Rows from block 7 of a small image classifier, named by matrix and row number. Rows with one number belong to one neuron. Each number is 128 + 32 x the weight over its row's rms, rounded and kept within 0 to 255. All counts start at 0. Numbers have three digits each.
Before each neuron's rows are labels from the 100 images, of 14848, where the neuron reaches its highest value: "colour at peak" is the nearest of a few named colours to the mean colour under the peak. Only what is clearly more common there than usual is listed. The data: close-ups of made-up surfaces with and without defects.
# fc1: MLP up (model.blocks.7.mlp.fc1.weight, 480x160), inputs 0-159
# fc2: MLP down (model.blocks.7.mlp.fc2.weight, 160x480, transposed), outputs 0-159

colour at peak: pink
fc1.467:124129127096090107174181153064127137104104109132118119124141128073131157120145131122131231122111095126141135118129117161053128127152146147153130128031100123129128122134127127132128123126124100129088111099115117139121123135151210198104108129149128136121185096126074148126124090160129130131154126000139129134126139119082126103163110089103118059127142100065113078160128131129065132126077131132128214133130087129059207138216122126127126147129127164142131128125131148127079145158130116
fc2.467:143126100105139072137127127113119137127144118127051131127127142127116120070179125180164129145137116127104129110142126130116077122171211137140115133155129127129107114113113000124127134101137127101130135146234100127152164127134136078170125163122126156128110131122129125116128133181057108150162133078138105250128131204128119131136130091144033126151132126129116083133222105127115142105122160110130114124128123177164106088087102112142120152122156103152127119132142114132141055144112061

colour at peak: brown
fc1.415:127129135211147118143146171127137131129123095128114133160096128203155127074166158128151134138103129128063150125128134133138133109161128126126140115096128121120124124105255116154124184128124137126125067130125141152127127130138105130137193119127129089096128127127109091091133148182126127131082228115124195201071099161083106120100195122129127158133127099128107103123145129126103128232097121146127123130182128128132054140124158142118096120128157099131134127255128164072122126120127094
fc2.415:100113123145222120122107123069125130115173130130128139126028128111129038150127147115127128102177156137117128062129129131101138079128131132129127122134130080159117133157128133132127130127129135154138127175159128115129155106168119147070148125141130255168121164181139127136129141130174193128131177095160134120080183130138199124131135087131128114120052129110127144129076125126209061164172149124132110152128135118126126117113129129106164126122113139229127128124128133042145074128109123

colour at peak: pink
fc1.8:147183123129126070131121106119116202128221067127145145131109127132128128127108133128130135128120108150133115141111108147128090125122132132187129123086152146141129127102047129124112125140143082191102125166128197132132104126128126161127103123096142121072201134113116120154143134164131126123132133115132133130121115155139136128175152123123094144198086120152052126140115126124116128161117155172151137125095169199122073000080130161078161080112080126129117123158113081162040181138102115
fc2.8:117129153128053129173105174088125129146123157128125160089192129089143130033138127119110131113153051130084137120127128072159132089147157146134085126164187121128131129124135000097128113125096194114099093068171129129114021128129127128128167170176107138138182109127182086121128136154129127136135128082134125158127128144127132118194144128131133175160129127126121140100104128128203150134175128104162128127169106162125127132140141132119144129170148115105126129136129106111129127130126070

colour at peak: brown
fc1.405:132119069182160103185133137110126128145129127154129150117107199184128125024129131128130129128135166129138138123125128139128020135148189130154129123102105130126140144065171125064080074131228052079141155129128128146122123093140139107187128161130129111129128130174123116130127148153093121132083148129235154126127084125120119089134113126106128091129152095115127124137064128121128127121127176149082165180158169164113135097146052129041120079128152136183107128147128097144091108132097126
fc2.405:125081106112126147189128182117099162149101086128170152022215127122084128127132131088130127173082120129125130120175121131138131123130123126125143131131128128132130153129080157194185127129126196127122094130160136131130129062128133130115120135114148166116159101134127119163130126129129091113129156097106151108132124111193045052136144121145104144116096133129057092097176135161172092093186049126114132129072129124153078169124127124066199121150196135106128128121127214185126127136170061

colour at peak: white
fc1.126:149156090123104184140114102102128129123241092147127128142118180126128136131150152131087121121172130127097060165124123167137116128119129134131105124205161107135103087135126126128122127148118129081131141139143149129158126124128127013098113173089096144117128143082129127090000138052123134089000124185088150126092104130125121131103187133119126131136158131198127132129104157122194144133146118120163125145129107144128138125128112128151101128094152117153110127121221137144132129126135128
fc2.126:109089129154111114128122137085130132145129131114079255118128131130122056052172128140168127129178092128106129132152128132125103128129134123143120126127130126143127129076139000175126119121143142120094143133194128130152153166145129162116097143138127150144086157142114159160130143152128099115132133053037117149119131130128104130130129132250094124126144127098128138128122121112086126129099140151128174123067132178188130136150123125130161130197135127128112130130127150138073154132080056

colour at peak: white
fc1.315:121188128160125150133100209140135144124147133122113133180128186130147129092227190032075117138142109116121078174131128155129116159116208131085020128129107127102112224116163131102071132160138076114127130196113124176128131127191115127120099127078043131129136127106082120137081129127109120129102124118131164117177075129141135104092138143120133127167140128119128115120133174154155146128133114135130126117113128139124129134135100035064112196128131164135157125151123134162131125182152129
fc2.315:126127162126119167213127136142150130175127141121102129116171128125063108099055127216133050122146131130126130092124121133059084127118139116136100119129129119143072133142094005144098147120137129109129127080200115133126125133130131188126145149128121128131209171230166128125128146146127140125138128132127128145145126191087125133172124128217139114139133128112134025135130105128168128148134176089174121049105105129128173149057085163120114129171105132124127125127128137133136139120141098

colour at peak: grey
fc1.278:140126106128144126128227135095060131119140127129143193125131123141111129082130128138135131132122117150109190088157101094220131171100132147127123072116180134119056097124127128127125134126141110124121155086134126126128116151132112131091128187126146124128093066092126127140133190238131126131151194119115142126110115098137147121166124129110102119137141138149130054255015118125065155127148125128156119126032122114073130128127130136150123133142135133122147103206134120151128151124156132
fc2.278:157196116073136129176129121128124140131207117128124076107041158113178133103128127129169128128136126165111181081131129129128129128163129112143049098132125128136112113105085000084134127127092126109088110175170187139128126127157114123123128125071151143117109128126140103051129128128125131130128079127155142152145129234127123118133127124111124178094127128106128129133100128124126112137130134111131129083108117099151122129102131128096118179082126111135126140127128076136158062164125158

colour at peak: grey
fc1.209:163120150090191119076192132211135126138191111132130136129151144139255170096133100128132160145133167127102126090130129128057133226128128134141103127115082041148129152164129115128119087137133129048108126154122139131124127139128190138133109127093126117138140125131126081113125072157127102139100060104135128043134156141200090123121152078114128149126123107075119133151100137144075112164124138147132211136130091129151064047137155159125135127138130121126119127154125141122113132173135138
fc2.209:169198000117153125128151115217129128150137142126102113123129122131068124133120111170099115132127127154064140181141128137102071141161127183128145132124133138105128130229086058128106034115185128126124120123113123075145168127136132127125121134166129196142115131134126175120135134073118160127134086130177102104135142085171152181138128184181126104098121148202125122128106128136096162132128134183130030128127077128111049131130126110140069124109127127119129125126128105130126161109125102

colour at peak: grey
fc1.479:148127128157133140131155123135164128122117137099134140127126114255126123130128134138132116206127133125132147136120156116136126127124126129135106138131124144151145187185131118172127129168134098134131121129125128133132122120136076119153131156138130145100124127109085117091135139143131127127128133126104140111098127136062134069144159133141124124133122122128109146127125191126118128179126059127175127123195134119139047056115119105114145167161106124125134000133001114126129128143111151
fc2.479:078129179131134203125128146119128129127103137072181124138123112094154050184129108114107125102161094128166150116137127127127255130124169142127124128128133128168129132108145080121131157127126090162162128126107128130130116170131096127144203129089138184103157153128127129121128124129104125127127130128184165207146124198127102127126127131129161112146113128103137130142090054124131126132132120114124148151137116126089151127057131192111122035128079145128120128135158255152126133084109136

colour at peak: grey
fc1.391:128129127127115104118129108135103128214126133114124111128175131150151189124125128128112132128068115128111128123138128125128129120123134199127113119124178157126125128121131130128127146125127127133128131125128128127122195124129122129131128015126130076129132129136128127146131133142125128134128109127124088119216122141146128098125133100190128134127053075102132000230128128128126123127130121123124128129176132127067077129128095087129109128128126127128123127147128111132127131149130132
fc2.391:129130095117058088140096103144130159127097129129250127018131138194126189126129128131129244135133118101115116127128129057127130088066135131126157127126147106105126158121128075127128117128108126109096124135128129130046131189121130137144145159148049102071102148118128208151128127099155141100128139128118150029137116077117088160109126128143130132137127125129135158134065129105189147135154077125136170141132132127128145135136148126131120132140137128113119130127087134129116139013132177

colour at peak: grey
fc1.367:146112128128150127067132124160147114112164179133137117132127128118235145118140135131116130172097152111106126098129126122071127144123131161128077130146085094126176140135130128131129076128153126114126124127124132130137140164124199129149064155133137125129151082113124000119081044128127106134105122122154086048128128139182108025106116109102129150105114090068146137127117128133091102121108207114131247151137130125170052088151135178128120126128151112118131129170129125126126133190139106
fc2.367:123212000100133133126127128186128154173167154117075117135133128146119115128120113166107102129114141137102154128181117128129096137153189178116126175128059128079081110147113017113126046129159111119152086127129126096130161159211167143150146151171137128127140128121123128103116127098099137128120095173189107127144123135115179205103151157155162129128124151152120125130123085126114125110134127166146081132128076127118094132127084098140129133114204129130188125065137073152130126139127091

colour at peak: white
fc1.202:185124190128052142153121106092141084086128129144111096139255154104168131054131129112110133136124123121120128136133064133140127128121185130133125133061119127118151132124130115155135164140131130129104154128130112146089098131186099128128152087154077128134174160121093135123095176253127127127097121107132130078069000114139141077091121122141128105125168130147115136159159121087133129088127143099140128194128101170127150127137116082061130146131124123151140144127140149113077125108148080
fc2.202:131185111136127152120149104150055140130128167103114089114092115206163159127128125118106128126128255134134122153056128143126131190164146120122131107127093129121096107131132122127178130092098066133180131134129127122163101130120199093127129117034145086123192117133162060079223057089099164143108115232148155114124077133128132125068135132135132146128216098143142130127127134128139133110109120143138115147130129084152095111090137127126151128131131114170096115130153088153156124136159164

colour at peak: brown
fc1.472:148161120128098136119124166122130192117143145146129128104138206142086121129092092087114127129157130129170127129176134139127132120114107129124056121098126141200130132136097107055129130130125144146124170178132114127109110079154129128129060142160126109142123121142155157187136130017107085182092054103137136128213129065127123130137070118130125112138130111127123137154109127142108131084095116134130128126213096124129163138118132104071161131138095255120176155128129125214077128115126125
fc2.472:052076060216135124123123104144112132128133196128088188154153128126149074129127127125035126131154131069144125116120128136117076141128129121124117130145162128045120128123130000128108130127135128169083130143175135048132128125150128138123182129130133153131152145142129117127147139126130146149129124130124098160084128152072132129134136147165196118138131126107128125122118128130188057117116136132127063131145128104135128111091098125127127121124132183126128128109128160110138123198130081

colour at peak: grey
fc1.437:159172127080138125127133158110133148129123074129130178120120149144224127099122128102133156125129127139108141097170132106223110124119124128029125193090128177219155120128127051069121133133086129073127158124165157128190148111068155142131126141194150098139146132151130129141129111126124138135133033126126135130115171124162123144122052076121090172143090102103129134118115143130073124128140149162172127135123166130133152155133128051126147116126129127100245051127129125141123127134126128
fc2.437:127126055161082133127128128150129117126122129128130119122165127117127128086105143173133126128126124145100166129123128129129061139090129115127129130121142132053128134139110000128128128128128154110100127124179133128128127110132129127103130125128127101129133151207128132178126128128127130134128131131120128134111127126127156136128128220127132114122128123163133118127160128162131131129134111112131125127132127123125209163131121154127079126137145125096130128129128057139128127112191128

colour at peak: pink
fc1.411:128215183118142138112129104110119170138153116117129102133133126125129145166128126130131124081140128128091092142187138098124128049019166129128110128115140147123124130132101154123115171128129051170129102144090141202149126056118120132106114122135128160099129130065122137132137130128138126153133161122120130133108127253146099130132130135119129130151118128106118133128141126128130132156099133171156132234083136216136114091128085128062183127072054132119108126132102104208074123131112044
fc2.411:125192137148128135131129157148110128131016168127128238126128091139145133129106138106131128129208124121111129136088128114205128167126114135134135086129165148112133129107199127092164077128128116134142128129130129129148123125050117126055192094165128129128036126140132040090186122127129125007129126104127129130112127155110097100128123128165171185126103128101193141090127125094132115128122124169152126157128183127129129105167118128076151133130113128122126129129128128130076124128055194

colour at peak: brown; green
fc1.200:130128125135130096132030149123128128139111139153125133118143230151087173131116128125150173127127132201121127128142090087136130130132131116132159115052099124149202125138132106058126116121106129095111149131133165130117076132178109128135130123128131172128119108240126108134129143158126145119000159052141132147157097124125133107121133107129130138177198109176117163130166098160128197128126128130124036141134127118128111145064148173129121129099149128124138128140160132119047103127118127
fc2.200:124128123099112115112129127131164128107106089123129128126125156114140137130100093179075129188114125125128112114128128074126131031140135132138094123194130130116123146141153015149086179125089126037077122015142123125082124154128127119222124167127117143132120111112154195168139161142126064142131101157151151141125152148148127186128132118125127154132131129246125131138116127130051147137111210111128136095156131171123092117160127153126081132163132211135112123126135127140167116127125156

colour at peak: grey
fc1.18:149130128132085097102114101148123123103100119094110112128133122218125137127143133060145147119048127125115122176108139114200127133117128139131122173148134130106125129126133125123127127131127129134113156129131146128136127118141110127128162121129127130118211155126075108117058128210128130143136127000128129134160113117109130137086141153153127134154092176118129086129128239128138067131125112130132124135200145131123109130154123126128101158134115123128129006114052127147131129131106128
fc2.18:065094131121127175122102131136182134157116127078132178086131126113114072147129124124128129132108071122124127087185116128134130134119129209138125138138089128129132134160135011134128118127153135128135135128106119122096254121118129190125106181139133127128208130096127189171111141116101067116120129192117114100129102126154128124067186137128128140125048212109121106128117000119128138128130120125136136129128087149128135131134130106173129176133125156130157110128174142152115141128130131

colour at peak: brown
fc1.145:130121127083134052099103139147036127034124151129090144128176123098127150127127130130108212167127127137128161038167113137108128224121126128128133128115137127142165162150133145128168115133128120184138106107130120114092127221082153086111140170122129127135118067133123104160123132144140098131128127129115111138128128129132185130110123138007130128087075039132128122131103117120047193201130155129130221131118127119152125107139127124130111122126188124127122127127131122122132128121190129
fc2.145:138142126128127242149128129133129170146128138125058125131129131127133127156108136128141127090129107127130187126127127124129111178125128130107104128128133136126128128131111000123128125129126117127139125123197132132125128129098128128159125127127128131135129128131129130119128128130127129119128132128126125138162127170128128127127127127127140129121130128127156104124172126129129073084131129113137127131118132128114125129127127125095122113121230135130128128128128082129151128178128132